config = dict(
    model='spectrogram enhancement model',
    dataset='drum patterns on synthesised drum kits',
    train_examples=26041,
    n_mels=64,
    hop_length=160,
    input='log_mel',
    win_length=400,
    task='enhancement',
    loss='mse',
    arch='unet',
    norm='batchnorm',
    activation='elu',
    pixel_unshuffle=2,
    widths=[96, 192, 288],
    blocks_per_level=2,
    block='basic',
    attention=True,
    upsampling='transposed_conv',
    init='kaiming_normal',
    residual_init='zero_last',
    optimizer='muon',
    muon_scale='match_rms_adamw',
    lr=0.0021,
    momentum=0.95,
    nesterov=True,
    orthogonalizer='newton_schulz_5',
    adamw_lr_other_params=0.0021,
    grad_clip=1.0,
    steps=8000,
    batch_size=64,
    epochs=19.7,
    lr_schedule='cosine',
    final_lr_fraction=0.01,
    warmup_steps=160,
    weight_decay=0.4,
    adamw_weight_decay_other_params=0.05,
)
Rows from block 8 of a small spectrogram enhancement model, named by matrix and row number. Each number is 500 + 50 x the weight over its row's rms, rounded and kept within 0 to 999. All counts start at 0. Numbers have three digits each.
After each channel's rows are labels from the 100 clips, of 14976, where the channel reaches its highest value: "peak on" is the class under the peak. Only what is clearly more common there than usual is listed. The data: drum patterns on synthesised drum kits.
# convs0: first 3x3 conv (model.decb.0.0.convs.0.weight, 192x384x3x3, each kernel summed), inputs 288-383

convs0.153:510470538508350434521591564514521403428323495520504412537519490482559539458400494551531399436495590559339388460385643445521466566411379339576425613404505410461569511426463438568613463595480544438471424437508505557584524474463503557409481537484370492484461530468534396537520532499415483624
peak on: kick

convs0.40:515385581483539505530529417505489445636416454545494470459483450534602602554478578509511480506473433570409532492353450477490552543389496649319512481633479425579484540438593512537555596370495577516604515471456537490544467484422466585277522462429528445567624597467470572537543514547495600582
peak on: kick

convs0.154:569544430468481420468549476609445424521434527447541566651583467486448474453487473480584515465507491497466531466423397557463565443478521577538542418568451424448466570444427381567549454551339514342471455473503492588444592511439504495367473523552486683520447472472471562444560494376506495377
peak on: kick

convs0.27:386409503587511435513482618453455549665539537541373472419597646505567590503652505553518490436501403332485538646579559542459537450435556477629536473546409472504516487434528399556591412599550576564349486461503471523463498590658441541347498548499593602501397500485517461483482517554551471578
peak on: kick

convs0.22:440486365550383482463591433496529455490513488562470535455507555526459395521484572546526511559554354372436535407557448499542491518534548378346557502461391364580533504369444541586505422403400514438379474521492475434579507504602489576468534447466488594503369478466553474426551520513450428484
peak on: rimshot; snare

convs0.110:621429435536532440426306464524426493571579540454566460494535615464550538486491417575647433397575399345585584517531468475441491517443418497521528498614394461405535455617469445589532473511478370545404518428477369462396448535508464529341590447511426618538366417467525488349502515466462484505
peak on: kick

convs0.61:543486468597512486478452605496575612582460495468594510445482544483496483531503537566487583484592508480451534520523451504529556571491523554541536560440578376460553458480553516596520579546552478419515504510493450397468584513555447481522626520482599394494462505521544551399564472432480492484
peak on: kick

convs0.70:448423605358650484453486522390664537502449451511404434420528484543441484477413504516398369545537469552519527526453531508529448470451485518451463465386623432468390535441396514472416557438501562513592502484480523517503567431499553469382460556459479473613490553531557483539384475533522527508
peak on: kick

convs0.131:526572462529420566472578576421469515529397505518487459365543490525495428611650493426598493546496548517458548498551366644484409468559506470610508509733433436388515469393543483514639627545458407484499405476411496466465634519561529420531412489535487607510526495515456540474493558534554527559
peak on: kick

convs0.85:501404454417554533537373458505489480582493580582439515512644509464585483406430437560438389467516530529463483466547427511476459521420461584412564548376592530553562464580521455607544394570470523588455538554425533455549448529345466534499434492470493432551437451395520511518394450545477531590
peak on: kick

convs0.100:437497476574465420483553478509508495446481392531417474488449486446590580483576466476537402496573464426432550423449544472505610591489427504490509499466529544453565518471536412411428502483518386504543482554426564455429559585433485380574492393493468544577489545529447457530511427591504612521
peak on: kick

convs0.66:581417417476473395469554532429521517536560453438430444559545392530589517387523527666504495461533516565526573481501434591457473510400442532632404530487517453476396485467519530530450429477487457463500465469480403515492488387306518413587456542574418456501473489415502452503483457562519455433
peak on: kick

convs0.45:551516528440641454472491451401462493592423489425461487462495558619544522539558525393575485506506452557415578525544486489532500459600594523475497426506543574450449510402497514622394583514464604425549426478487510474516511437464531619476491490430527474413513564495518585480427576422557506485
peak on: kick